From a checkpoint of a small autoregressive pixel model: 4.35M parameters.
Rows from block 4 of a small autoregressive pixel model, named by matrix and row number. Rows with one number belong to one neuron. Each number is 200 + 40 x the weight over its row's rms, rounded and kept within 0 to 999. All counts start at 0.
After each neuron's rows are labels from the 100 images, of 14976, where the neuron reaches its highest value: "responds to" is what is common among them. Only what is clearly more common there than usual is listed. The data: coloured fractals of 300 iterated function systems on busy backdrops.
# fc1: MLP up (model.blocks.4.mlp.fc1.weight, 512x256), inputs 128-255
# fc2: MLP down (model.blocks.4.mlp.fc2.weight, 256x512, transposed), outputs 128-255

fc1.262,239,157,206,218,251,242,188,182,249,156,191,251,221,272,208,192,270,256,223,243,255,181,175,230,188,245,183,211,184,169,232,224,275,174,196,152,198,230,250,160,334,196,215,204,237,158,202,125,256,206,161,187,191,196,211,171,162,138,172,228,170,218,241,165,235,212,268,176,159,215,194,172,140,219,203,132,126,233,202,157,292,277,225,248,153,193,223,179,228,263,180,233,256,260,180,209,212,227,117,268,189,204,180,199,205,199,202,214,165,217,235,260,192,235,230,171,133,198,149,159,151,196,183,250,140,93,153,266
fc2.262,213,144,147,136,172,207,199,161,213,139,220,150,227,176,254,184,190,134,210,247,219,221,249,189,158,233,170,177,194,211,200,132,189,245,196,242,238,191,206,252,172,201,159,163,147,185,156,217,252,182,231,224,161,231,157,142,233,240,167,193,220,224,176,134,190,254,201,200,156,271,227,194,184,123,237,221,186,166,136,185,189,207,201,180,237,268,220,158,155,194,244,248,197,234,147,300,253,186,195,226,258,178,244,225,252,147,193,309,233,222,227,162,114,138,179,203,187,227,206,255,235,174,167,202,234,198,255,218
responds to: red

fc1.195,226,162,174,165,155,211,166,197,239,229,242,180,162,171,185,163,198,213,187,289,200,205,204,231,219,189,270,177,152,207,272,208,147,166,170,127,198,215,205,136,217,206,173,233,160,181,136,209,147,128,261,148,217,237,226,229,250,185,211,189,204,206,181,272,215,202,233,187,156,162,170,221,222,247,307,144,196,229,230,174,270,235,211,233,203,198,223,199,224,215,249,167,201,219,248,208,199,180,174,220,194,266,237,98,179,253,204,231,175,116,171,200,205,211,178,118,225,284,212,163,217,139,211,164,240,172,174,169
fc2.195,226,219,185,238,169,275,174,166,197,147,148,210,176,201,241,238,246,230,287,168,177,177,122,224,247,217,138,147,225,220,181,217,281,192,228,241,113,182,208,192,262,190,154,168,198,221,250,198,277,171,118,233,210,147,110,159,209,190,179,215,251,262,166,197,217,175,165,207,180,163,208,209,242,166,165,233,208,176,146,234,218,214,130,195,145,134,251,178,157,228,187,212,187,237,191,202,216,150,229,144,159,177,175,221,212,149,98,165,180,224,245,195,203,219,239,192,176,210,160,282,177,252,197,228,185,116,216,85
responds to: yellow

fc1.200,190,182,250,210,225,224,217,111,189,246,264,202,142,165,188,213,173,178,160,209,149,179,166,173,256,188,226,241,151,225,243,193,174,206,186,104,223,195,183,204,168,135,194,161,219,207,160,188,224,162,183,223,148,215,179,232,279,201,270,168,214,133,150,153,280,247,205,209,155,165,167,195,141,146,206,200,191,276,142,148,263,190,178,227,249,164,255,160,211,271,120,236,196,205,213,271,196,239,133,100,271,275,158,200,126,164,190,200,146,146,189,206,238,200,186,189,255,266,188,200,222,251,226,244,120,141,261,174
fc2.200,227,220,156,170,154,265,201,163,221,202,166,190,265,247,175,166,199,191,227,170,198,225,223,235,183,207,167,218,209,264,177,149,153,258,230,230,200,177,155,220,196,176,262,167,238,141,229,239,230,141,268,241,166,179,176,261,194,250,144,189,148,215,291,187,205,157,217,187,156,220,237,217,206,204,176,222,169,193,231,191,101,121,187,161,177,160,179,214,109,178,248,209,247,226,185,287,249,218,186,264,262,182,250,138,211,158,185,125,226,222,179,238,152,204,236,229,207,122,212,147,195,194,207,205,214,181,147,235
responds to: yellow

fc1.445,132,204,207,217,248,160,191,199,219,174,231,212,201,247,219,140,204,230,233,233,276,141,111,231,165,296,181,262,246,218,234,128,179,145,196,131,264,153,185,194,253,261,178,196,147,244,179,270,150,207,171,250,139,187,207,240,167,201,310,186,226,229,219,183,202,281,168,193,275,217,160,156,204,168,229,200,227,169,177,179,153,211,184,274,181,196,159,137,178,222,124,182,178,151,185,177,183,191,162,215,216,256,270,173,146,211,102,180,195,256,162,207,193,223,221,115,219,240,134,178,211,239,192,177,198,247,215,118
fc2.445,239,154,212,220,166,253,169,202,167,163,165,247,236,245,163,218,182,218,208,189,190,186,227,228,188,247,203,188,176,166,249,200,217,178,180,237,193,180,283,163,82,185,179,264,179,137,246,177,217,218,137,212,117,182,188,207,202,138,187,118,255,154,151,170,159,176,176,232,260,173,165,146,193,198,162,224,180,105,202,184,208,243,193,225,160,214,252,220,127,168,150,88,186,213,121,237,155,238,198,183,321,173,183,168,156,202,232,204,180,146,178,221,198,201,234,210,214,206,226,263,205,240,158,240,192,248,184,139
responds to: sparse

fc1.77,164,240,187,238,194,189,188,280,166,241,150,133,230,248,218,204,161,203,249,263,193,181,237,271,185,174,191,199,201,111,289,226,162,258,187,108,222,184,190,214,198,113,138,213,201,180,184,202,249,133,235,222,263,212,226,246,190,290,296,287,221,169,198,221,284,185,194,164,209,252,186,194,163,203,188,224,182,240,220,198,218,182,185,225,190,261,227,151,181,182,242,252,155,213,184,233,168,237,170,212,221,224,151,203,195,203,154,134,241,187,231,212,235,153,102,157,234,272,161,224,251,187,160,217,175,230,223,233
fc2.77,226,136,225,223,185,178,177,109,183,200,277,212,203,205,209,182,201,154,186,198,187,243,124,168,139,248,227,231,203,179,161,212,179,211,247,253,231,176,170,177,155,255,180,194,135,213,99,206,245,186,164,187,170,255,159,155,207,162,169,167,222,251,200,148,234,158,219,154,188,228,232,256,238,161,223,185,220,111,133,193,179,251,168,152,188,217,119,173,157,141,194,238,233,157,203,168,207,227,244,195,181,266,181,188,185,229,252,185,191,228,218,164,229,263,227,271,136,134,191,237,207,215,212,169,216,255,253,218
responds to: red

fc1.40,218,244,263,190,204,174,210,242,198,108,200,275,266,198,214,272,193,187,265,178,218,196,187,218,292,196,158,271,200,194,194,183,188,183,138,209,207,150,203,165,166,272,235,156,173,277,220,133,193,206,185,176,272,169,231,299,183,164,180,158,217,173,202,228,210,238,199,202,197,176,157,215,182,193,195,237,192,242,142,174,206,202,186,236,170,198,178,210,217,265,226,171,252,166,161,153,229,216,208,204,160,158,158,228,182,173,219,127,219,246,120,183,194,161,209,228,203,247,163,181,143,209,214,190,178,246,171,195
fc2.40,188,178,263,168,150,235,161,214,194,270,213,205,200,234,209,146,181,263,192,142,240,169,205,259,153,274,244,231,221,205,92,217,254,178,185,165,206,195,224,269,276,164,211,138,193,234,236,220,153,219,234,174,197,204,254,228,169,192,165,234,175,234,226,134,243,158,278,240,217,171,199,206,262,173,176,246,262,277,180,264,235,188,246,225,228,150,193,147,87,231,186,190,203,96,155,204,225,212,246,147,268,219,183,280,165,162,178,267,149,162,244,173,199,200,253,206,230,126,200,269,199,124,230,209,191,157,194,196
responds to: teal

fc1.456,178,227,177,170,220,167,207,251,195,187,256,232,197,214,189,191,160,206,161,224,161,215,172,288,180,232,230,129,224,223,130,202,149,132,147,152,238,167,190,241,153,221,151,174,191,215,205,223,226,178,147,180,149,177,153,234,126,244,178,180,179,169,172,209,179,222,288,243,244,244,128,210,212,196,173,206,245,213,222,187,188,179,143,185,200,201,229,274,216,132,256,158,213,204,196,202,175,196,260,169,221,170,149,197,165,145,131,141,212,210,186,268,216,180,164,145,201,181,206,174,200,172,187,244,231,171,201,203
fc2.456,230,125,217,166,204,202,208,215,197,138,191,234,227,176,202,228,158,226,177,127,217,146,196,252,246,143,214,213,157,220,221,208,205,239,180,210,187,175,164,135,184,182,171,195,152,226,253,191,194,261,176,206,166,199,152,220,219,177,175,216,188,198,161,189,224,176,245,218,213,149,206,156,158,166,204,232,179,268,155,161,222,194,306,145,215,203,203,130,152,168,135,216,169,173,275,162,226,199,143,185,218,254,224,224,186,216,210,222,226,181,254,207,233,176,202,248,200,180,252,258,216,281,283,191,194,229,154,193
responds to: red

fc1.227,164,251,217,257,133,245,205,270,202,183,115,110,164,224,160,231,262,147,156,240,223,217,237,179,222,246,219,254,214,157,185,198,189,174,181,167,212,172,184,194,217,137,248,186,186,212,143,209,218,114,158,238,198,195,202,175,258,252,242,211,205,247,260,225,254,227,260,171,191,228,110,99,207,142,208,211,156,225,162,279,266,219,242,151,234,211,221,174,169,160,141,255,151,232,184,235,265,196,250,166,142,200,216,175,241,212,206,194,164,134,214,166,177,155,230,188,209,262,221,135,181,272,257,187,230,241,221,236
fc2.227,243,245,162,210,202,232,116,145,211,279,253,224,217,206,217,173,157,208,258,208,194,174,175,243,128,178,163,148,173,172,307,198,187,245,180,248,234,200,182,188,181,215,200,240,206,271,199,285,234,178,265,197,182,287,185,273,263,207,174,93,174,146,174,206,191,231,95,190,251,184,204,285,190,195,159,223,233,204,239,187,165,243,231,190,237,282,246,227,218,231,210,275,216,233,178,290,301,213,168,219,271,210,192,243,224,198,252,230,210,270,209,208,189,224,215,195,217,145,218,200,215,244,230,136,120,231,171,195
responds to: yellow

fc1.135,190,236,255,211,246,219,253,175,151,239,247,184,232,242,142,209,237,178,154,203,228,175,172,232,158,182,280,143,140,169,228,121,134,249,224,263,214,169,206,179,266,207,205,171,209,178,116,204,251,162,163,185,208,178,153,256,128,169,205,211,169,260,156,119,154,234,236,275,182,178,208,220,207,178,206,202,216,232,200,257,220,217,173,234,265,170,199,282,185,172,198,189,201,216,151,133,211,242,188,249,269,249,207,183,152,137,188,209,225,232,244,302,238,173,184,190,229,174,219,126,272,204,221,207,137,190,257,229
fc2.135,245,145,145,255,169,139,181,201,162,198,194,198,219,162,157,208,171,262,254,255,203,200,232,175,246,248,210,252,280,265,151,191,213,248,251,231,218,190,226,225,116,189,164,138,226,200,201,147,198,174,205,170,216,251,254,192,172,175,195,157,165,181,252,275,155,237,200,227,231,260,164,180,140,197,213,155,142,201,227,122,184,189,170,176,198,135,138,131,130,183,205,200,154,175,149,229,165,265,162,184,177,195,248,250,252,229,209,226,133,208,150,215,149,259,314,195,235,257,235,217,210,166,160,157,283,193,210,203
responds to: red

fc1.83,206,209,199,189,183,276,130,226,207,187,208,222,198,213,260,131,169,193,156,167,146,202,177,195,211,238,135,134,190,223,184,193,174,171,115,192,268,165,214,171,191,219,129,189,257,236,248,213,189,176,153,232,220,190,150,226,228,276,219,213,202,288,183,305,185,177,227,214,176,149,149,214,96,167,257,224,183,223,139,286,209,277,149,231,219,288,162,251,244,199,235,211,223,184,181,165,226,174,225,203,225,221,262,200,230,293,146,231,180,230,275,143,199,205,257,224,203,204,175,117,259,202,161,240,212,155,150,191
fc2.83,117,247,202,192,237,153,260,210,163,233,124,283,196,221,194,189,162,220,215,191,185,202,220,263,176,123,261,275,267,200,235,153,270,267,174,95,169,222,244,204,146,175,179,191,212,299,218,232,193,258,206,226,181,155,205,204,190,243,256,195,268,223,191,223,210,234,123,183,157,218,265,260,220,239,199,199,194,171,231,199,213,242,235,220,159,217,213,169,221,227,160,145,209,162,129,242,165,194,296,213,185,209,145,253,105,224,262,295,249,192,156,201,185,174,191,193,135,239,203,230,186,118,237,196,180,164,201,137
responds to: red

fc1.377,175,213,206,116,161,144,131,261,217,223,216,154,190,190,175,233,210,92,197,174,206,158,206,139,158,225,210,214,223,206,226,158,166,237,142,150,214,142,125,192,246,217,201,206,202,119,224,194,142,147,225,215,208,245,191,200,216,207,204,191,172,197,248,131,249,134,209,288,195,157,197,181,151,229,233,250,233,195,257,229,160,157,190,196,256,184,213,225,200,182,248,212,230,282,250,162,169,232,192,142,179,242,181,172,220,162,256,190,167,220,202,276,202,180,166,256,191,188,137,187,181,235,234,169,169,252,161,200
fc2.377,180,212,222,241,221,194,226,150,196,193,131,274,156,263,231,179,228,253,227,210,166,180,145,234,225,231,225,160,192,243,145,238,162,257,218,213,214,160,173,242,189,221,254,180,144,241,180,231,274,202,202,188,240,270,257,208,225,225,88,322,169,248,240,270,211,226,248,174,187,229,187,189,247,199,173,223,198,221,153,160,286,276,235,136,165,132,228,194,199,215,131,172,149,176,194,149,198,182,232,250,272,234,224,188,186,210,125,194,211,211,207,165,231,215,155,123,169,197,207,214,156,207,168,255,233,194,186,212
responds to: yellow

fc1.92,179,181,228,141,154,239,89,187,123,135,215,123,176,241,209,193,239,187,133,167,216,201,240,229,156,240,217,172,237,187,222,190,177,204,176,251,216,141,196,168,168,211,180,221,195,277,248,154,182,191,200,168,202,196,242,250,194,162,227,228,258,172,168,178,170,159,127,229,153,115,198,146,265,235,198,182,266,264,198,256,268,225,171,106,214,126,164,142,212,197,221,173,203,214,230,211,234,124,125,188,157,191,199,209,178,242,144,247,181,173,206,137,243,181,236,224,200,215,247,185,207,233,202,221,151,273,224,197
fc2.92,142,219,217,174,183,254,139,215,222,209,136,235,201,146,173,258,139,103,162,116,198,128,163,223,222,181,276,142,192,176,226,128,257,238,222,180,195,230,193,194,178,215,189,190,194,204,261,207,190,203,121,133,202,169,243,188,209,148,181,187,197,214,159,142,259,202,195,207,229,172,179,121,218,249,180,176,174,233,178,220,135,285,114,199,189,155,235,219,209,159,218,201,238,193,233,238,163,218,218,255,229,191,209,101,180,212,157,230,227,109,271,189,206,194,221,136,165,208,239,189,179,178,140,253,204,180,163,177
responds to: green; red

fc1.508,198,134,234,164,188,231,257,175,258,171,129,168,219,236,186,186,195,258,148,207,217,214,208,183,149,154,243,147,170,167,159,198,134,213,220,213,199,252,170,203,236,156,157,160,232,199,273,165,169,182,146,214,178,176,229,199,215,136,182,133,256,210,137,257,221,171,253,238,163,204,172,212,260,130,133,205,201,241,228,222,216,200,197,229,173,169,296,257,257,223,171,211,87,121,240,214,169,136,205,237,197,190,121,178,224,209,284,135,205,191,204,228,148,232,295,135,268,204,192,144,218,225,230,196,215,266,150,197
fc2.508,209,158,250,268,236,109,159,237,238,166,229,231,189,203,198,241,229,171,185,210,232,233,207,307,211,168,222,156,171,170,224,242,182,234,108,224,183,220,203,208,248,177,260,211,172,194,193,113,211,183,165,169,153,254,232,197,189,126,144,157,186,251,204,192,188,236,233,256,177,179,185,189,219,144,243,172,315,158,188,197,173,173,180,198,269,251,146,213,167,178,173,173,263,166,193,200,212,257,178,235,266,211,245,263,164,134,119,224,203,186,264,173,191,238,182,180,202,211,202,204,205,194,231,142,219,185,250,148
responds to: teal; dense

fc1.241,254,208,220,232,217,227,147,275,213,226,163,260,220,182,233,207,225,160,143,156,149,179,240,164,196,210,267,300,212,205,210,198,279,237,173,152,240,231,168,242,231,206,298,163,221,194,156,166,182,253,169,167,207,161,186,204,229,191,179,315,147,170,203,192,221,189,237,185,143,190,225,124,164,187,166,146,261,176,213,193,214,170,238,118,234,161,183,208,233,198,130,194,134,127,161,217,145,127,258,218,221,245,208,201,136,237,172,252,177,122,172,216,208,275,204,212,231,238,197,215,198,185,255,237,213,283,274,161
fc2.241,204,209,174,229,155,261,248,76,145,160,204,206,258,172,231,223,203,230,234,228,241,228,138,206,160,222,209,194,226,165,222,155,173,183,182,202,166,170,175,221,255,175,232,246,156,133,223,169,205,123,232,176,206,204,242,156,174,271,156,142,198,196,218,228,236,226,165,220,143,230,153,164,133,186,217,183,209,195,152,136,179,211,163,238,228,244,223,236,215,239,212,225,202,173,234,201,185,210,99,164,207,165,226,186,228,209,237,104,209,210,119,253,250,129,172,246,177,233,121,203,259,252,268,232,254,131,159,174
responds to: yellow

fc1.309,177,179,235,212,163,251,211,179,228,233,234,183,173,237,229,304,168,213,220,201,149,181,198,180,124,159,141,214,217,242,197,159,170,253,158,156,147,115,212,164,222,227,206,136,217,200,194,137,200,211,252,163,294,290,187,276,172,233,229,148,200,256,199,259,133,209,208,220,178,232,154,204,191,198,174,185,190,103,251,240,193,304,164,227,199,212,189,160,268,184,174,200,282,254,202,256,225,215,178,152,224,271,247,272,207,234,191,258,139,237,173,232,181,189,140,256,224,180,220,233,147,189,196,269,169,177,229,271
fc2.309,261,196,183,227,210,159,126,114,249,128,176,276,203,154,138,228,244,277,191,136,250,198,239,227,166,195,185,166,214,129,170,207,199,148,167,193,155,164,307,190,224,155,195,207,190,135,191,198,157,279,130,184,194,203,252,172,240,290,147,228,219,250,136,162,167,253,171,193,173,176,171,193,214,213,236,186,160,174,257,233,177,162,304,249,266,227,168,117,217,153,275,280,210,211,175,248,213,233,143,241,246,138,204,122,137,212,196,145,157,219,144,168,198,250,234,206,207,199,166,274,261,179,230,154,251,229,201,192
responds to: sparse

fc1.88,275,278,282,172,176,212,156,199,190,227,215,168,200,220,278,294,212,176,224,217,257,202,227,297,177,167,139,167,201,225,220,164,200,180,215,276,232,237,213,143,256,222,190,264,38,169,198,223,179,233,199,213,244,173,273,129,178,203,170,191,220,281,189,162,232,231,258,157,190,253,180,211,236,175,161,238,202,236,214,228,108,204,258,209,168,155,197,166,174,200,172,197,210,239,93,256,227,182,194,203,214,155,127,245,190,201,204,202,214,197,239,250,174,151,201,222,151,152,170,206,181,269,138,145,218,191,209,171
fc2.88,248,273,210,234,205,185,206,192,274,234,266,220,209,269,199,178,159,168,134,219,146,227,176,137,219,195,226,152,189,211,176,333,184,260,205,236,199,233,189,185,294,246,215,230,228,180,184,188,147,149,189,171,242,223,244,157,189,202,278,163,163,192,185,260,216,244,216,143,202,180,233,184,189,252,242,188,185,248,166,237,231,179,157,217,253,233,216,153,178,217,257,214,133,234,182,227,149,219,280,195,258,230,86,153,241,226,249,278,166,183,250,177,248,172,189,247,157,189,264,145,210,166,205,171,208,108,150,239
responds to: green

fc1.81,168,246,189,154,195,307,161,101,167,214,172,144,128,265,209,166,172,256,151,148,220,209,207,208,179,217,209,206,207,184,188,220,241,128,176,199,137,215,275,264,142,225,232,163,165,140,165,293,235,188,235,178,194,174,187,213,189,232,199,181,268,209,159,255,142,199,147,178,222,221,183,204,162,260,202,189,168,208,261,183,161,176,211,189,130,147,94,223,177,215,182,130,229,227,214,203,140,239,172,233,211,174,127,149,224,158,217,210,272,161,209,217,236,246,170,188,138,165,191,195,201,113,226,155,206,295,193,178
fc2.81,240,195,232,200,226,127,206,185,234,94,186,256,218,244,214,185,123,204,161,191,190,236,136,272,239,176,165,146,161,132,207,166,175,219,127,218,214,240,241,73,206,118,135,144,141,197,149,232,136,223,138,185,237,227,264,161,203,141,189,186,168,195,239,179,251,143,241,165,165,150,181,163,185,178,196,185,180,180,223,214,303,177,212,145,202,283,255,236,221,234,240,226,262,206,170,203,290,145,212,208,283,165,297,232,280,222,175,187,224,255,240,190,203,202,144,196,211,188,185,184,163,223,189,281,176,185,236,235
responds to: yellow

fc1.33,154,158,150,202,195,235,148,153,231,153,171,240,258,194,251,224,136,192,200,209,246,229,195,146,183,186,193,159,228,199,252,267,90,205,220,207,145,233,212,151,217,303,174,189,254,179,200,192,164,214,205,123,319,144,177,210,164,199,229,120,212,223,215,194,201,184,194,143,155,152,261,65,219,173,253,263,161,172,298,163,178,182,214,215,152,197,282,198,191,166,253,268,187,185,171,244,189,206,243,238,227,170,225,222,239,269,234,227,231,219,242,183,198,215,185,142,197,212,195,181,230,229,210,184,223,169,181,210
fc2.33,219,265,163,198,277,205,178,215,184,205,253,231,182,129,179,178,231,229,171,161,219,232,189,202,233,189,184,251,177,201,166,172,241,246,217,180,224,194,262,187,206,250,199,179,181,150,135,192,245,198,192,210,215,260,196,221,265,69,248,197,153,206,190,154,110,221,234,218,172,226,183,162,210,232,196,124,205,168,150,175,171,163,149,184,220,111,134,227,264,187,198,172,114,183,180,216,197,198,192,215,173,234,156,145,213,211,192,232,162,162,172,232,197,153,200,203,178,191,172,190,192,148,234,169,191,202,305,304
responds to: green

fc1.510,272,187,219,182,236,265,194,141,276,220,198,216,179,221,148,252,200,212,218,138,218,235,157,209,160,175,166,201,238,261,174,205,203,190,195,152,142,189,231,174,174,179,248,193,124,180,167,179,216,283,256,185,189,157,212,206,138,209,236,211,233,212,208,230,182,221,231,248,205,173,166,249,116,253,163,186,293,176,160,242,238,169,282,178,221,208,260,155,262,225,174,144,235,195,192,223,232,194,198,244,215,148,174,243,254,195,156,130,205,107,186,251,236,190,189,155,214,276,193,202,187,165,196,223,190,180,228,235
fc2.510,223,198,212,230,205,189,207,169,242,185,181,136,191,126,273,201,185,165,236,182,216,172,228,202,175,219,201,161,243,198,231,179,193,209,238,244,264,183,202,137,147,187,151,137,222,242,255,253,188,198,227,257,207,213,218,108,199,138,213,204,179,178,235,179,91,201,196,191,202,208,174,135,230,151,165,155,154,233,246,168,149,247,168,211,143,151,213,215,90,192,251,298,155,187,227,208,202,273,166,173,207,294,191,187,187,229,229,146,216,170,196,196,156,136,245,189,96,246,209,217,175,181,135,210,177,219,214,230
responds to: green

fc1.282,138,220,191,205,222,219,214,179,143,222,191,207,200,237,112,227,240,225,220,238,204,170,220,171,242,170,201,228,207,164,217,207,237,121,222,203,244,262,261,147,261,216,194,178,182,156,222,119,177,129,156,192,165,213,200,244,203,224,206,268,187,131,198,171,212,235,168,228,209,163,164,212,245,235,267,195,211,236,252,168,152,234,253,253,157,189,177,173,154,195,134,190,214,154,218,238,262,257,233,226,157,251,175,181,228,160,196,201,163,171,183,307,150,85,200,280,184,236,225,286,198,292,141,209,215,247,233,231
fc2.282,209,212,180,245,225,154,212,260,131,175,154,199,221,141,247,216,271,212,167,257,182,200,243,271,180,199,183,214,155,176,192,173,102,253,192,213,244,169,177,187,184,168,281,225,256,205,192,219,193,180,216,179,230,162,201,208,227,120,225,144,148,120,189,231,281,157,205,223,242,191,265,198,220,175,222,205,206,237,208,177,273,161,230,191,240,196,221,220,247,191,207,185,143,163,275,251,214,162,216,226,218,172,186,181,222,193,188,172,237,264,233,140,163,300,226,204,198,202,136,157,173,230,106,211,178,158,243,219
responds to: green

fc1.210,221,165,137,169,256,178,194,142,181,142,252,183,203,226,201,186,245,207,262,218,227,235,222,118,245,169,152,170,184,159,227,136,242,120,179,207,200,126,285,227,151,215,217,198,205,163,168,253,210,183,139,231,222,241,251,225,207,219,227,285,185,258,219,202,169,206,227,197,204,204,224,177,168,197,241,223,220,196,195,307,187,155,265,172,264,167,198,141,200,269,248,208,239,119,186,253,190,176,199,166,183,245,151,208,219,144,178,201,202,186,197,192,265,159,232,188,160,237,155,219,204,222,226,166,158,177,197,175
fc2.210,126,190,272,185,209,165,192,106,227,241,252,153,214,196,238,165,186,203,155,139,191,253,196,243,185,167,190,230,186,226,150,221,177,165,232,219,135,236,167,226,170,162,208,220,194,231,219,137,247,165,250,256,254,142,187,132,220,123,175,199,239,230,179,200,198,244,189,209,235,155,267,195,200,286,171,227,173,164,191,173,192,216,234,203,184,269,218,133,163,182,241,187,231,233,229,190,221,145,165,188,257,234,224,138,215,180,229,222,170,129,186,127,216,257,161,166,201,119,216,180,149,182,244,206,211,153,149,124
responds to: green

fc1.233,210,164,269,195,225,209,181,222,251,211,211,129,214,232,205,155,209,182,228,149,232,209,185,215,146,246,240,235,137,212,181,185,108,205,290,158,223,279,146,177,137,247,235,169,156,152,228,223,276,162,141,192,144,245,180,214,197,210,165,154,204,150,147,191,178,243,204,190,167,162,230,184,226,216,239,230,202,216,172,145,211,182,220,189,265,233,218,169,281,237,158,280,174,122,163,176,205,189,211,178,288,258,169,202,205,232,202,202,236,192,199,229,175,252,203,176,272,188,134,243,111,121,218,149,266,211,201,264
fc2.233,178,191,187,288,166,184,130,126,180,181,218,234,161,199,224,157,210,150,296,223,231,203,252,213,192,178,211,103,179,147,237,208,192,214,127,231,162,157,273,103,217,184,195,223,143,256,225,212,182,198,212,233,139,263,190,268,196,134,181,191,139,274,291,172,216,257,230,261,183,277,193,175,135,202,245,167,258,196,187,235,175,134,153,205,203,219,241,199,162,150,220,220,235,171,231,175,160,310,177,259,197,160,178,238,140,190,168,211,164,204,151,186,232,198,154,210,104,199,184,203,167,200,179,198,231,239,210,106
responds to: yellow

fc1.170,228,192,210,168,175,144,228,180,245,198,221,187,219,189,207,215,196,176,185,168,97,142,200,217,174,143,188,181,198,173,194,191,183,219,253,225,189,148,202,143,255,216,167,212,213,177,224,237,223,224,158,203,222,198,190,140,216,295,245,166,194,214,227,157,229,174,206,212,244,250,173,215,182,192,164,176,193,149,214,178,165,176,90,205,220,179,248,183,232,201,195,150,199,205,152,180,213,191,184,262,206,217,277,238,144,219,188,171,128,265,282,233,184,135,154,264,213,190,211,234,148,225,191,246,177,135,113,286
fc2.170,203,209,273,215,250,188,220,150,195,256,155,165,163,188,185,242,239,211,139,194,187,259,243,233,205,188,194,206,189,187,195,148,205,113,209,261,226,188,249,211,297,221,119,173,191,121,165,202,178,313,109,166,112,223,207,205,217,213,181,165,217,154,206,272,210,235,217,108,229,220,187,160,216,197,132,179,119,205,272,189,194,140,192,188,251,219,271,176,153,231,220,221,229,183,124,207,221,157,179,268,139,171,165,220,228,281,97,186,229,213,223,237,198,223,232,125,178,182,185,190,174,219,207,149,249,145,207,191
responds to: sparse

fc1.192,259,111,194,227,190,242,208,214,175,219,191,231,134,208,217,160,227,240,150,215,146,209,177,166,190,174,244,169,151,218,180,200,238,142,193,185,245,249,191,239,223,183,188,268,187,175,178,178,225,195,212,262,248,126,175,173,99,126,247,200,129,221,168,161,203,218,90,185,150,130,242,223,180,147,199,174,186,246,154,211,259,185,232,237,152,231,189,181,213,201,230,171,181,192,151,212,145,215,209,227,132,192,239,177,178,159,245,176,207,203,142,288,260,174,245,228,225,188,269,183,178,222,215,201,201,260,182,204
fc2.192,215,223,231,235,155,135,181,134,270,187,192,269,251,107,219,200,214,168,278,235,219,212,159,212,154,254,202,192,220,319,258,213,184,209,218,171,229,162,204,183,214,191,212,184,176,214,259,204,185,185,159,194,182,187,191,199,221,184,162,169,198,186,201,295,190,237,266,156,234,173,112,235,175,220,213,154,214,209,181,222,198,152,176,174,183,162,229,190,194,303,190,237,177,200,208,146,214,250,162,164,266,213,192,209,118,197,151,249,234,197,234,183,222,189,229,245,212,230,201,135,154,239,188,218,166,153,193,204
responds to: red

fc1.385,189,176,250,169,204,143,161,274,178,237,186,161,256,290,222,180,301,153,200,155,200,214,209,191,228,204,306,156,153,222,196,152,228,129,232,169,272,201,184,186,240,207,149,173,245,207,148,180,249,227,220,196,201,226,130,191,198,179,170,99,165,191,195,206,263,221,218,123,217,230,242,228,247,240,218,227,138,196,159,184,259,241,185,216,156,272,189,225,189,266,195,174,141,280,144,178,128,201,215,184,157,120,232,174,151,208,201,201,239,117,207,221,179,223,250,214,199,178,199,237,135,142,151,221,201,142,220,192
fc2.385,210,144,227,193,137,214,205,202,216,181,225,219,155,179,163,218,111,233,148,254,188,209,206,173,260,201,183,193,160,185,210,196,201,219,202,196,187,189,182,255,159,227,207,173,211,216,271,190,184,192,205,254,130,246,211,218,179,169,207,193,203,198,229,179,183,143,233,195,249,184,145,137,258,159,252,195,259,162,145,258,104,177,247,237,210,178,273,165,206,192,160,175,144,206,150,267,163,182,213,182,166,257,231,193,229,199,197,257,245,280,150,195,228,153,270,232,185,290,258,207,249,228,228,174,148,232,249,275
responds to: green